config = dict(
    hop_length=160,
    input='log_mel',
    num_classes=63,
    eps=1e-08,
    max_grad_norm=5.0,
    max_steps=6700,
    batch_size=256,
    lr_schedule='cosine',
    warmup_steps=130,
)
Rows from block 7 of a small audio frame classifier, named by matrix and row number. Rows with one number belong to one channel. Each number is 500 + 40 x the weight over its row's rms, rounded and kept within 0 to 999. All counts start at 0. Numbers have three digits each. After the name is the row's rms in percent of the matrix's.
Before each channel's rows are labels from the 100 clips, of 14848, where the channel reaches its highest value: "top examples" is what is common among them. Only what is clearly more common there than usual is listed. The data: tunes sung on syllables by a formant synthesiser.
# convs1: first pointwise conv (model.blocks.7.convs.1.weight, 160x160x1), inputs 0-159
# convs3: second pointwise conv (model.blocks.7.convs.3.weight, 160x160x1, transposed), outputs 0-159

top examples: vowel: /i/; vowel: /u/; consonant: /t/
convs1.8 097:477508373509478407497441508455499514517450556489487515387500532493527533551502535438552473497549517552508479550501512524515498506522474412534439482533504599385569491470534506482455535474484563418517470505488484507504488482492493532541496481499487557484496487502545516485526416430552502484509511479496504561557553533484480498477519508487576555481548512578509588521534552469490441494571456521485425548507481438479494472520499459528514567510430528508510489526453458476481558507454475
convs3.8 098:470579381496554512494524535480502494475488547470467488388579504516507514555471506439557481511544450503545469483488503522428526545516489514530504512505509430596413508493494412461502460564446506431487524542471569532472503547479529549486487487441559496523517496506549512494437469502552445493497556521479487490505578458426560533490533508502512430559528517473479512451458523416476461517519547527517482557485485469509494485501567575462511451497564548475493399526509484497463541523483509

top examples: reverberation; vowel: /u/; consonant: /ʃ/
convs1.24 107:515589519463530524501419570517508471496433543554448476482548525438459464428534414461499574597566462549455529531454455529501465510472482509514514415532517505493503487515505522568519437533551526502447525487537488550511477501446471495525562508525562546488471489470513483493507479525503494517464552461516539519547473591488481501578488515402563504548522545501501499457468504496546534511467511516398541469426451528509544483554430529488512469440500531429491449462505545504483526485473574
convs3.24 094:553507474441531419568413554482512508454522553461365536521569556511509462532516556477549495473496554539477513496470553529445462465517490518460443566494518434494479487495471574565451486471468476516503475521488507499485478541480509491471487538484447527466587450577464494465536508494500517543506461533455500474402506550427549457469492560525512514486433473485499508513533423491536475559569573498509502482538460491508473495402499530458466518507569572542492482472489524563508484525448521

top examples: child-like voice
convs1.106 106:520574545460470482573493505515569544510504455518516474483589496449516532438457509483469585543477492534519507498448428526546427480541507501419471507520505407550506456465498538507501416467496548507430448474511443477548544573543530565552435474517482508532486466500552455492517507562507467503516500537524537464464518466549534423533521589520569502554532498529570540527492444580505538596424525478541486507490508534488481499522491504421493465487495545518483497526589530496477489518499536
convs3.106 090:544509521531535532430489525516484488498399479505501549512568422437468472555552549516491501513539576499467465482498501507528468503464440496458510507446500498523458526484537467477515529502495480493439497567433542449518465583447480554498409425483523575545529539495528465454513460492440463496527497498542506484452492623486543533501429550523497461505454518491546449492489490542489505442524544541385509493450487468527464518510522457540517580512550499502471477513389583506495546460490461

top examples: reverberation; vowel: /u/
convs1.14 104:518532483472533510494529515569578470464493422503522483515541458480519520512558392489497499577433539460470492528509444570506472526494536529491465487419424519507500477514575496509529508465445536523549497551530422502447428542492451408521482557518497506494500497443531514540499540566467459489504521499461552554438485523433554561479529446453557513557514543540504508439438483583456530561535490568488534515540543453508431439488513487450489507512537505500471509476434531488576467531480538
convs3.14 100:420521515471486480456549588523573469539522557518468496511500546554514531483502531543444479427523458516544454534411481596446418477499474517508523548563504444466448496528560533515489457515534541484431473492472555475515502602558534514497492583455547512504466526495501511503525490542445493518491530493464535534518555496468491496497484514556484468529577571461454462510513521464489598538435623501451475510522519445533477489478541407485511490559523527508433514474466500521503504482456514

top examples: reverberation; consonant: /n/; vowel: /æ/
convs1.15 101:447501511459452563497475487478555517523502497529468509450575528477454531461466572450477473491539550451500464495560527502554541513481458485492523536454494485450471487480488497468521455496448448464503524570429522496489456413515508498607475544460509515515486542521522433482463499481503530494555549545264453434497522462479509511516505456487470477482496507488515472506459543459536489520493485526493476479548438476461526490537515535530461615542478541505548505517448498512476523457524461
convs3.15 097:480503510467454511523443548500527477529496467475532509482490464514473509511430553472474488503485610485562545507519530486531439497482489462514505500576438576492493495510473480550456467457475479474448507489530482472453558461523404497564486557514520452571507530546526544527473516486522508522484514462343456437499575517467481487510461579573500469615477483411470557548509453571452448519493493489496507496488543502530517504513476543541507503504468492566480410472547448483479567471543487

top examples: consonant: /ʃ/; clipping
convs1.22 100:549541526566522497533433484501476441517476491573481571510526472477440449525475515528553428536502473510503650495478458493495482518528513610451545550489499427460499552482427571515563492528456487456525536502438463470515474529464588495548446523479530557553518507459590471488448514438546448538489468504476452483499511491560503531508520499425481499501530480495528551548517480542493508484499511518488499478480482478539465429515488440482533504461523596422529457526435566488487533510470525
convs3.22 102:493487460538562444522573458479477481465501528536448474598562465464515527543523510490507440536415554494518620483438425489483468505568515541531492548482515474537448573532522503484504522533534522412446525492498565442538486498556551466594479451518535487566522430500548471497593521511498543508479481517518477537489523531479445519503502487509558520473442548541481598513520461558487531465535484486487552401481516465498492520477508457492490507499538544426491492494586480545522493493505453

top examples: consonant: /d/; clipping; consonant: /n/
convs1.29 104:512497560461448522479490560482481446462531469557420532516526418515466454557555555597530551559483539375536527476534526578482524506535470450509481456524503502511488508509485469479570476505544494497526470516471536542512490574533567477463563498479563556549483525481499452564457496491466476488496478509446557449499484494466520508421447559466494596530497471495512469530445524485540511536523505491576474497525449548556526485483546548501471516543492472492465462545505494476449524628551526
convs3.29 090:505521568533490472551514563500491496525546489531423478520490599482479517461535408504595512552455546459492507520430585521461477478469529534506483498559472477510516497526410565541476461481496558536528472440540455493507518523508549509457475487521445491442547516509471544480491470517465500495529459553543425480537483514468517501479476492508475566478498518531528462447512490536463411468495529479458507554569475583521496560422542465541540364489468485478562532553476529473539439462535536

top examples: vowel: /o/; consonant: /t/
convs1.49 096:512528459484479539420525586460468456467514458528514446473474487544531502488514485565537478467499534428511484509535502509472440475441418506522376549450536483538528487494549429537470475585521535483472516498491450512521512524480580658509497559495529560467465458460525528500497485477520475421514507533516478455497495481488490531493484581406430509542471545525484529520525520437575587552483507444449488525532472541463475482527516503508530430490481505496556457473500497502533520541544488
convs3.49 109:457500466469486440503535536442522495487516553467529539450479453595517535521495486579451474510456532517530501525519406504549527510523507542519460496527506506501446528540576475475445537561508408505475512604533484469476505373561495464509503465587506417477517483510485516514509502451463519589508548413502501451480452526530501529514552566525491482519450482513496500572505457428475446549539463588475533528508547482509495502481491486489441505513496543510579491487522487506473490487619469

top examples: clipping
convs1.129 091:515488507508537515516514548514560463534520521516519512453422492513463483508453488489470497521418568533522496530557512561515515534556460473534499457491438446554524497454505564502513487468504530518516510460491495464516508563501444470476495484474493450535448474480503623511526514467472528512399514438489561493513532525576506498528528429418543543487480383565410495531478340526412542507533512549503530557466501496467470531515444483506478468436512498555486512518478519509455520500542449
convs3.129 079:495488555486516457474516537445468511488450558499494520508409527516471457449422530518487444537454446539570499525518484489480550484536509491530472538440527470460459556517469511525472570510432496500542546556516510477480503482512525512465519506500523452480535467498475537494535552461515451533590579467535522459571480493443485503490489460625506537460553526587536544518552461534547423494480524518584513440451576476480491502582576538516468546562488468528452557541497493492489559509538571

top examples: consonant: /l/; vowel: /i/
convs1.28 098:565481562418512540463448512486440474537486483520446540501538532470448494468551573493502486554532462634464499529450527509492580503503517533510492461571462506526483525477565463438552435541528521421449492552442538424490547482568451538464540595503506497492508468486449469446509496401467498443507515473511479478519569480453524467568559591462529502520595488447536517473470470521489483513532523452458501492504520473464494486539480462486486494478462475525462563492457550499485492460521507
convs3.28 107:461511482623536537528514491469566518517475474476545500430457505474504529529486464434485527492438490452521448512556534481543588455572580513466537488531507453511525546653543471527481509501518492535478492472466428510505474427536496548464563523478493507522479527468546573467510487493525568507414451432505449535447469487469480513514495511446496514512524513511424496444488502511524497516486533518515525555383481588515508539454548504516465436488505531493466500504554540508486419506544485

top examples: consonant: none; consonant: /t/; clipping
convs1.19 101:481554502442530528507456527383483446457544450445511511478469478456577558446449530493432517472531508491518504469504485648480513484509507464544468467481487462533492468487421476428484577532575481515462477431480523467414484524463453498533504520440532520566509559489456466492490525500537527500519532489534449479533531523521520484452475543511465505518491471548567473499485465465447434445517483487527484410448552542532476490460491490460589488516470483482576547501469505428480575536529497
convs3.19 090:428540527487573485490624510592517533453431504503526437412538538479471456485525509459492549549527533478549477515497520568468610522554545485525472550461536529516487473509505491525553481464494460542502493497518508507441510559457452509573548469480499490442411499453493493462476535473495412510465454533570473527505467517543542516472476497480507525433537514533557475491520465488409524486476424475469538460499532453469456517501460476492521466581525514527594489509548424549512485495492537

top examples: consonant: none
convs1.130 100:544481482491520436444486549438484460482477495513537501525566509433464518517549528504497480511481533551467526503539491554507595418449453527467445531461437486559475514530474493523554491577555448513549445516565535506526482549478469462482529459525448477514498464534452571561511509485536471484515464521465504510536463476495543495401505484428625521491447482480561498441474473381518509528514434454520497480549460523482528492512492502476559508599507536509550496515530516467553409527548512
convs3.130 107:389522459425449423492575502447560499556581521529536468531487490519501519440512438480568535591454543551519504496524524541463477480498555522570527519526476466455504518482487461450483503494437504465472452464492464545487504464566499478492496505498445449499440485549491514406468530506510452526497437503509486501493532380473495427552461514498497510437528477520444547474471503513471527414520409500495420508477537504539556535492533490493501550540447449484555523482509486499578561505536507

top examples: vowel: /o/; clipping; white noise
convs1.60 095:481488534503517553525481527433486547459558486463462550476543497457457481433566447446487510527467517480515425461500462517540444530555550476541545547528451460453462474557447451556515443472408408504558470524452519464543491489497485463464381526465539509510494532484515514571569464504462548462413575459473529539519498428525475475485475427519530558511516466458511482485462488551489443494466518453506492534454485520564487483524525420476505516522437504511551553514471527426490531529459480
convs3.60 102:497530527507508458506406515459546535538591497559468540565540496502542577548503506515474517554460539547465488470570506462507412459519553503547560461553496422482513496442490529587536520535408434472523535479418504553514461483503533569534491454470482505481502481465485547422512534509526470499509430453509523480492485588540474497451529526514556541452468494501503469562476471577536456522537520533477472434510484471524498493514511472503498509475459477435537530522513468449536429440551408

top examples: reverberation; vowel: /ɑ/; consonant: /n/
convs1.30 103:542470496476485467559481462578539522480557480459566479486505496446532470417502544509512501434589491497512480534495505562536504503559526528497584489481459434536549475493444553536439474505489455562485529493452454492516471474476533574512585541456539492469526477511493532479533446500440589554431562498437595519463500502494499478494481510436556474561520497497438412514496451473461501519477498497563487542510491450551446528475506500468582508485435480482513433469482546461524494482509392
convs3.30 097:516536483548504556546510561418501548463565459433532447465502504471515479502378463499530466460460458514524502529521543534447523466557500455505585500457429555489564534474445464445485511540510500484449440438451482435454458577432525546560516537479471556480514510525484501547510502580485523402481525508495486476528587535497495515442506488438497446476499513481472516439492511464534491500476548522506543460517559540435506514502452488497494500443462443545518564481566463516483453570465467

top examples: child-like voice; vowel: /u/
convs1.135 102:525490525450477552470478453516533480442505468522427555483497371498504532608496459502474486535511472577475489454558533530482511530484501486502553531443585502486490486470408497504535505462460545467447514466495492523569515593498518509451459557522507493475473471485478455478496485516479530509546455477486446502480515530538493522531512465513443529527487449480488454427547550437461550467524504518506521487465464456553523551567541454424524572429531461410539492478468456531592505515551418
convs3.135 097:513500485411568430499452488538547537404444467517483498521570498501547501544548489474555506483518526416477476505480534425468553577400491537436498486518469508536503515432521513494511444583478484541486522485452517583489507486441517523529438445463489499406514520506503472402481425517540485477427455492563479455506503537508492484484498493542513495456492524497563487468545526437514520533512463482454479533485507478503500440503469523485467443500545574509533507446489519640528475512470474

top examples: vowel: /u/; child-like voice
convs1.32 103:478447517598459404493474466485486533481489459434523561522418503483471417582571521589505510488526561484499466505512524489471528392503524561469571588520522526506518457460451523509456463475553518490453573480517508498569513502467488497519540457527444543445496468552489480549473554475484494471546489481491512507443523403473487504476494508448598552469532510559505487529435468467495487491527543433503514470446493499483517539545457501569491461550494466554490487475452456470545457542537488
convs3.32 094:571471505514547476489470481474532504495496535442572565525487455476482473516490544447522485520411509501400538534592407507458485527501467499438442501533514573528460513508513474465549447467532453522522513480504550502555523530499458482491501428481421465454492452491498564479580460432480470489514518496505590558512476593524503535492516608515461546526519486538524489479483498508518523590469502407521516520461402437527467515529585464482472518494523484481530509507440508512548527551517500

top examples: clipping; vowel: /o/
convs1.104 098:591521497492513457547484515492485483463484586461449528476508514449513400525471506474504470463544605543473503509492460474541499454465554524508493524528548492463507531564480482461471489568478499445525507469505471440507427554502474467519495515497455479561479474486505504517452513478555558507531461498467560532510499566439408529520482481500560517503398499432592488457550504532543553531491582604485453470459541535539542470509563540597455498480526486516429440523550507521481499495512460
convs3.104 093:480526499505444522452546479503517466542481385543447400537532515480531545425485522508529522466531574497428515574529514511493518532507482508444503559573507565430584497519499493535535479548431510510459457496565495482475618538506508521511454526507478482550490508525517551478500538586515599515439480484482456485517489555476397548460461471525500524542531490522507435513543466539491477470514481507489503487472490500476449493480476454611459532458485490551544504464469526543537492496522409

top examples: clipping
convs1.138 104:522450582472453507513546480499512519554511516499492474483526535421530457453479466491506466518462505516486520468488497490478553493546412508446521527461485505553511551478517496597591474526392518462579514565515491460492517566504532564470513500487426501507571480515540537454492545476545555482510464471529486474545387552469504511447544496528478550514540517516477478492437473489485367510454421472564534482521519443483542487468444448401488455499480482495509478500556538525466470523518556
convs3.138 093:549533487497440493523499420550571497490478485475508587450460482463485530536408501540504530474506474488469446460458493617457426507547560515456476467510535526586553518448449473530457534505503561483502492488483451498480481490547534532421520528422436528515521620541503505439499550514487529450522570564549497435560512467552484464485550494441491517533458482504483516539549465492526546513487557525497502477493433598492488486485419479506515542492557503463528537474452459505510537516468513

top examples: vowel: /u/
convs1.5 100:551524463430518602482447461484475558532466523579471465499453516477478484479459532510468506475567513464470511485477451455490546508532479485515409490554468473526510476518521494576523502494533477479463525456531512495497529474504398554457563492485448524505518466476457468501480453462490517483569469498512521458520498508512520487494541625459439474528455467539451479592438451512534555457460546434538471503447497499440480455437466521511372517501505542571532447551473492436504533469568497
convs3.5 109:437522552583510531532492512438481452511520452538461490508517489487443526511434496504497504497476486578464538480466525599505528532525640487508633502476472498493521512494447525475440507428527405514417456486487527470524416493556476475456495433417497537567536510511560493466536529548502503466444470570465497506525500496500482493496480458517524487487515519481460470467473518486493557465504515418521482465478438547470473488452494467532591530462492491439504514480548577470552452523473472

top examples: reverberation; consonant: /t/; vowel: /u/
convs1.63 095:477521422583528475443533495492496481496469499551502471492509413498449508432562540541491478452449533572506431459468446479487559491490436482482504519533506445508512484478522487514514521514508471496443462565525534467548462490519410519526610492514485544573516511446520517450454446491563540509504497496460514547496525590484518512538521527447543454549504542526558440460510572494523484406495458517527519455382522558539486548545535507519539500523483451457459481512540465571488517563566485
convs3.63 094:520482467427500506422437449514462542529496444535516551505494505543485466495472490470501503388455487479491498518509533433472459547465447507492574482536548454484422502435484507540587420576451589486469530495490492566488494578446504421497467511474485542407457539489543504470548563451555489441511523522556511524467508561485498523516507538519517519589578515524497464470451499507558469516454531519486494524520495509460581524510558563497556510448496456446526457487462490537513503451454514

top examples: clipping
convs1.48 098:505497524437459551543466488506510511498535499430501535530471515482421486555472556445496528504568448505485467477496500525560514514492516484433642503447494484478526490523449585468583518438470570527459550448454472508449447480398545492448456472464472571489493529490472440461506507500504455499542462528474597507518537517552533511525497425556495456492492523494465464537504426494496448458460478443534534497501517468502452453474499475543423555424558477544545531532537474510442483508466477
convs3.48 108:495516517442500448516463507444491495522549520501462485423532454430491565519417533535482534478540534610516490462513540589474474515477612465516618495555445512502522505489473521564507515554495568520539459530473537542521468428472528533528455504469483487502458499425496515389495526498503446529490499506504574452527470454505534487560486411466550475457455534557470483527457414476488471532479558520500511457516478497512493474456534450438470536559459530520492500525524464459576496509513514

top examples: clipping
convs1.79 082:492578489465512522539421522470470531479492470503491464475478498469518514520541494471507454489508379506506486542432450435559492516446545483459473503400486544462533498471493490530507518533439544506487545501435472446516501512479532586521450529487530522490469544541468513522543443464534538379546482533520504498516500539448501497513524520631565466480535573471550496447494607448515474545461576490589462498500483517522525488560517517517564554530490524522463543563510482519545460491544513
convs3.79 104:475529520536543513524553502518496469481467512426450530414565499431531524568482462518468491536496501500530468481484545399433470536430492503505523440525517434509519504506477587567509429489490497459487469447482430494521501557501502471513443475474488551520532550517483495488427451515483575475477481536495456533453511523577500555483502563511566510446536554470487487490500568542490476507539483572457541535503437485482468489447508608526497410455592464499484482523510590562537512488445475

top examples: consonant: /d/; clipping
convs1.64 099:535423584494517515630499497497539547485494490468532526499482564434521533433499477438539491543443508408532511526472498506455483510489434562512478490568519491504482514519470482566520528544451404482518525486473521551549433477523478454545515449488464468559536517525533516506525484518544540514482512517405423552485461438470525493447488442509538535524456495485469515542514450523436621497466510480509489539473457520444506439514524500493567478573448511481479519519497604554489508531512467
convs3.64 098:517485518526501496508510492517512455455469538529470429514485468537436476543501569507498477470505505423577505515491455512524566492491484567538490490485408501474492540464540535430524565486598523511564522529507565523417561408478438541469499437492488499491478458442512490487471504551477497516483509538577525515440543502507501535514553560489494522489516481545582503458500547504560516549511526561493476455466520472547631494566473472532405502574411509493506472552516453449492501551532493

top examples: vowel: /o/
convs1.81 099:448498455480481389520420504480501575512511572436491471468518486405517562458526500514509481565526466491505512596430520509516545446534524495477487486543455578430548550441473470555494472509459539498487425466586503552488447477498459520476492457521510544438519559563525529480563367501458476483556491479522493548491475532472481463533537497445495500510480503563463491560551521538530461434480491509474491549479458534532510461509497531491517580540505526460495466479549542506525457473449469
convs3.81 092:451547539525461524485458536502473502540494497528485467512469580454507502466511488468440560577500539525477546618547496552492498537477494482533521577477529614370478473463540462472507518496489517487587453512538523514502535471543468513556492499500541520540488486483535529492574547507537539515568476484520417505539479476520463542517499523464538511400493544540504557499417537464498546492531477482485490439453498486483517555541525477522546501520431471516558607520404505533470548515521484

top examples: clipping; vowel: /æ/
convs1.95 089:513489470476541547482573473498476486466529544497514493481574530446457498479472547481505499513398526516548473508555506528541548531515513471548442500527424495569522519460487545489498465471501488462523492465484478467543486574513447419431524483427461361472467520473495653507513528501474509499418492446499544480475494476555505495492501439430517546501466413557461519529478392505483528514527506542564551544484487504462469482544513477517495506438511459555434493495472440505465514483521523
convs3.95 084:513493533486509421496482592447438505462411536518461495525413521525482453464453512551484491553470452541562529512501506483502575458537515589521451528547490445470453484483483484488481556499460481482481552560492513493482509502510502491532505495520503468520513439524467525519520519430481427538564590471522521461580488429502536486492513426601578425501555541492532522513514480546462498507456517508617499447458542520491539505561572503468446537527477485482544476542481489478453520576538527

top examples: vowel: /o/
convs1.152 113:508444530510529472572545526414504504494526503440490514469502451533528472454418479453491432511576524505467561562497521468527434475487428506491488492507513461510499476545522540480504506530500494539492560516580550496409486469491451539432493531533549518449465525478508427519523449526495486510514498541497518423472504475518426506463479437448579443475499450504445599509507481367463474539492524536519470568446511552474575487550459491547491536553460517533524539523526479449468451541556522
convs3.152 095:480540402453522538546459502505579481477506555489487480563529451545534477477546499496526493530463537479474470512497465433549482545568574503459376502489454431467534439439469464526480565594477468462529434537497458460529482494474515427489538507498526461537571526473493555439498499447494548556504491504550509465459436554502520493559506514506506520513479498452520530521510509536473465547544491500453498531502461451553494420519504557443517568433493527502572414537455523468543463442522483

top examples: consonant: none; vowel: /ɑ/
convs1.47 099:408543496556503519448526516445430455544510495465510546483446519470561527465499439504472539497499514459504501496511535532447450487541558522505444499487536504510494443499536499494544564601619522498524496452562498504577609534496495463579525524510511519488513534464440482571573540484497459490555491487508530529502506494510515485439467537456604507477515518461527524434576458470463543502514450522561469485528477484455567452461512489564547488428455542566547516534507448501517520530550481
convs3.47 102:550490470492478496501518549450483475588555458531500474552492501469494491489464556528461517497515567545510493480534557473491429531509482548471517495541554473461519541475482495537505510530427524492556478500536520541400504509538578487463448560457475398576543492547462537532463513515463497515446572460448497503463488520420532529538507544517468509465476432516471461492412489562546561486475527495535495535426415485450414558498523459536490523512526515542414472581565518472552531460534497

top examples: consonant: /ʃ/; vowel: /i/
convs1.150 101:502487458541491489554533501507499516513565570531535442445499452432464539530574557548513492438449499540524484528579524536565550443533515513418508506557535506585471499508505498567518491459484452479413562458478523496501519453494532504548519491442474523581440510471493488499549497486497494442481560518504561505486445533488484428599471450492544472504521546455461510546501530503491553516541507491509543523526540447544493516408564557521526415529462536479486533554468484535534446532594475
convs3.150 106:493436503452477459483522526516507519461449428537502566443483482525554542512499545513496412513486543572513521477532450451485446563432478409457497526532520481504503478539430515469562460503548584471521509422459508581458581515487485450545470498567481525549478506521510418426459476480454536478508440495506530545519567520434429466567497450504449522540468568507472549445460485489481494509526504524485516484567451521510553522437485512505461489536465511528387531463478472560520487512490508

top examples: vowel: /u/; consonant: /b/; clipping
convs1.115 098:498486512478500444513449577423538552518504506410487471476480527555435527478480484536468520495559459608485499463493526546546410490567586454440556461528559522479480516508462467502517465489476518495455467531481511549521513489437546505519448532438558534513468555530523415509577549521533494517450480431512473519429520480505499457511508500519567429518488507488527505511530469454444501509549492531576454585457519467572428472527517494461581481483497538506464530526525537555480543537436535
convs3.115 112:552458519461461565474464515541509440487555563483540480526505428450601443442549520547501500523541459574447527523487497445483454499497475519479397535551503536509475556621533552529523517492477424475441462469556525536467550484512482511520465511577502477489547428527537522466476499462476469559541541494451529445502525445552493510478508547541514488444493526540467525495465573530506528471494485555528503531485512508495497494522506591494426561508484457545481411443468522448462500480562529

top examples: child-like voice; consonant: /l/
convs1.93 098:498500522466525556539496508571540496498505510493438539486453570427513526473511415436444545457521490495506539501533472508485487549485357540502561486419500467454509496521561541560560540534468479507483509579537487536491522496424509439559476460532499538534414489518524504414516451491526456523472445526453445514508546460485472558534474404514557511482492510490487550515552498471452466483443517440539549508501499510487506476496422506513501477482504548493557417549466430510510518474415467
convs3.93 098:461572463503456540492498524431498505587551475524483460474476499513482562531504466515557431474509454508503454451566550469533518522510567513511562488502453474551483464503481497550456454523481493522479465494537528499493508567435528524493523546529514480489499542470514517521457519584547466479521482514474503459499583501470486522475482474550588492507526402540449393466519484497513518479486519527532518553494429491511445494469455483568530441482481349433530552459440488510548423536576547

top examples: vowel: /u/; child-like voice
convs1.41 092:592528464492447513492532495502501505509505513469517533462491521481429444460459530508498485491513479509342509514476504480491503513555466467493497530544492521555465555501512518496531504529536538487475491418531517555457414561493521495445565512492468504524450447512528449483500453523499504413494539517495546512536488522480471511498486629460503470527459500511374513494430463531545556532421566425477532515516500475497531449538441515626473488506497496605525549526483508502480464505461505
convs3.41 106:477507499591479478504529531522442428559471414612471453523533485490444585469459505494506441544521527494475534519522419490506541519540550487512515594492467504473557512498474454499496570537456525481500396520510505462497474525527483470510441515523504486506489528500514545422544612581517530555467505467494479572567538495499431583474560477500493521467568493526442479410563492510492511418479474477506515468456443520484451531501507494547489533444527494515482465518506507535528515437482498

top examples: consonant: /ʃ/
convs1.58 100:478418386493491456490469447533510496530511464530458528475460505527509539480599421495465422449534530433494515468470524565541444455502560468508571518528569519478527526582509451486480461505487407563441479509499443474530467552439532535527505509518517531582513519473474524563469478503517545502504539464533521519525458522528452581566493519465526520493513524465460537501567520490518446511540559529624450476492482497474521451429480518480481440504467472504500508446533531498517463545445541
convs3.58 097:454585507524519441447450469467536460430535558445479495577541479449432522475483507509465544452475500610513493535491538476474558554531535502537541578512625607527510443457468502443466498494456501507542486456575545517616493531485492575533539494511520537514502555497482542526494552469475499507505555492507529508501525458432500470434507518521551544519472522449475498537520438514469500457489589485492549500511454472510535519512461474510462496486504400471499486540492511480530486539547540

top examples: vowel: /i/; consonant: /t/; child-like voice
convs1.90 098:513461477574526497511549465569454380414469464506505558467479513480545549538503423552504483471448496514538532521495480413472509428511601492511531572482500570514527477580491529605531509495501481509515530531542502443489459518510507482470528467492514502546508449501563508534437475494523522520580471490505484435507511517489496492481466411482470537513516510506506488540490549436518505516536556512531555427596387503479539494478538524537576516521557482503442545478535495535510535510567497
convs3.90 093:560515487550545478485406484426512532589551449498512511538454523457553543512506503508503607484499464607466505483444574504450433491574552492582495498514477529545552522482510529514465558542512529529511445494485520541470506440441463500574494464532528523577519429517547508540542481500523499560518487533429531479518499477454491431490514432487513471485431532596412502499473487456541548504542542539546492574516524531542475483489485504535495486493504465558455494509510518445469435539512516

top examples: vowel: /u/; clipping
convs1.20 107:453505631546488413492510473502561490452440499498506439515467498487456501503510500522427520519460513499479533531499439511468479492492528483518474452518531456507562481432474544450508468461583508520528442531426460514481492547489494485498496611573560498392466562491438508470509513428450478493468513529504463451511471510494513509505483547440499445487494509509517513495594480439578549527548483466455545487514434554525434530458419543486517411466532442447507518494481551488456521500503465
convs3.20 096:496565457504451460534512456498493488494490495510478529531482484471510498573434578495565470488536404559458546507517519456478492532474452449493488483542502511564479458492465501435488510462484413504549467522540469456464531563503478529564472502443461570529473578519466476533456471556474501453502463492479574504552529582451460615499506566595559528592476498511495515491503458565522501532559559525497530509452492528488452506581479509464541539514479524580558531489538520489428474515516506

top examples: clipping; vowel: /o/; white noise; pink noise
convs1.97 100:503515514440429470556488596452483420501530485478567494532464482488489507452541523469424462497511462527522500515487518513476496516524437478454565449492502474606492532481563466567488548615549504505486505500509490480498502522517488501528536520510489457508579482497512495463505536491500469534415487497533491502601496596492521489533501538488475527565495510501457463390488487463470553463452481510415588544487497521439473517474531508480443483568507471541509509516662489488520487522495523
convs3.97 106:465512465516494496500525497539506493487525486432512443527533465516471529551538498444514463490466521583530512459520509509547458538486539545564530517505479472500552468425517498462499512577504504499502473488547464474382474442449434636501547510500534486523445533528518489558498498475472478538572502459524485511531479493511508484399533503434457483490474500550453552472363481521527507496537476478537448511389526537431475514462439517527537559512490464525497471467465423483409567498493510

top examples: consonant: /l/; vowel: /æ/
convs1.46 100:462545514476486489544471454485555533517496491510529495463447478511518449450484457492414536474490552474529470516478520550551418508442466540435455488553565472520530422525567506469559477478510514464569543477609528496475556528517474521455442504508528457511473481533460524533483551483523499473551396518443459561519464490517500550526538512485610532453460474461509420506542518469481435479454437536574459493494510453486501483391523549481491473536561501439550531515496498580527523502504483
convs3.46 100:499554466560495476494503600501566495531511516497501561533514498515433480429459496479513562441442487567481526449546484506534529503539474531423495538466580526471516573520453495446455534509524544489497538485472520562504518501547472476494453475567500502484526473445531616474500489502565572516504540620536461488460495484484491501492482477480489422533449477488437442466487436494439526462518496504522491548439525463439574478509490472522583533495479467482490460532486571491490455396559462

top examples: reverberation; consonant: /t/; vowel: /u/
convs1.75 101:522515488447519465474516539477538459536557531480498556533487513485479540569513463458500533507494557492503530496461481555483446494505535521509470495501554495472441478460513403556506451517564525503556481514572573516525436574465506530465544472523483516508532468528538508484516391431468485475565447445559539549478467413543560541473526511436563514534450574423524510517507479476473545458412577511450529518520489481475487489486460501522563472560497515486568531493572594444549515484465467
convs3.75 103:538594496511480549465522482431451529570540524542508444588549572539529559468487478509528537486491555515504489452462572518471491490487539480560532444486457477431535520514489535514516544474457506535491536454516537494526437535621569533540541510552510460554541529510488526495452440526513529513470502508472438464434487530537460497510435503533543446594442511458510455454493490443524543502492548514401475482467485476533427520463516458533486527532445489500510462541505559481495456488452594

top examples: child-like voice
convs1.112 098:515520474514532463612447492395532465482498465548508571555563460522442491484480501474524511429495487532498576537527463505491507516491544553508485509466466434557435509504511528519529524474587496457561542518476462505478447483443537506486433465564535561555511464531560492464448602513501428522498467515503475588514497438544525545447449485447521481539527500472531518523467438498551487490509488515469491420460504489489465422490495432474521478485510565446565518554483498474477573449487549
convs3.112 101:466541569535526456489526543485513496464500477584496480547503464460539545475528489474502422576431544500519563464550478516475514429521495418526501572558471503436503540527517487476463581492501540442446446479570507481454515480429453478550489547513495497538542466520486461440589573547556562565479566523465486484557513510514519547508533469501503457569529519469491570444471543541480495500484519489489567448494499538541514573519503512544485541608498594503499550527485471519490489556489485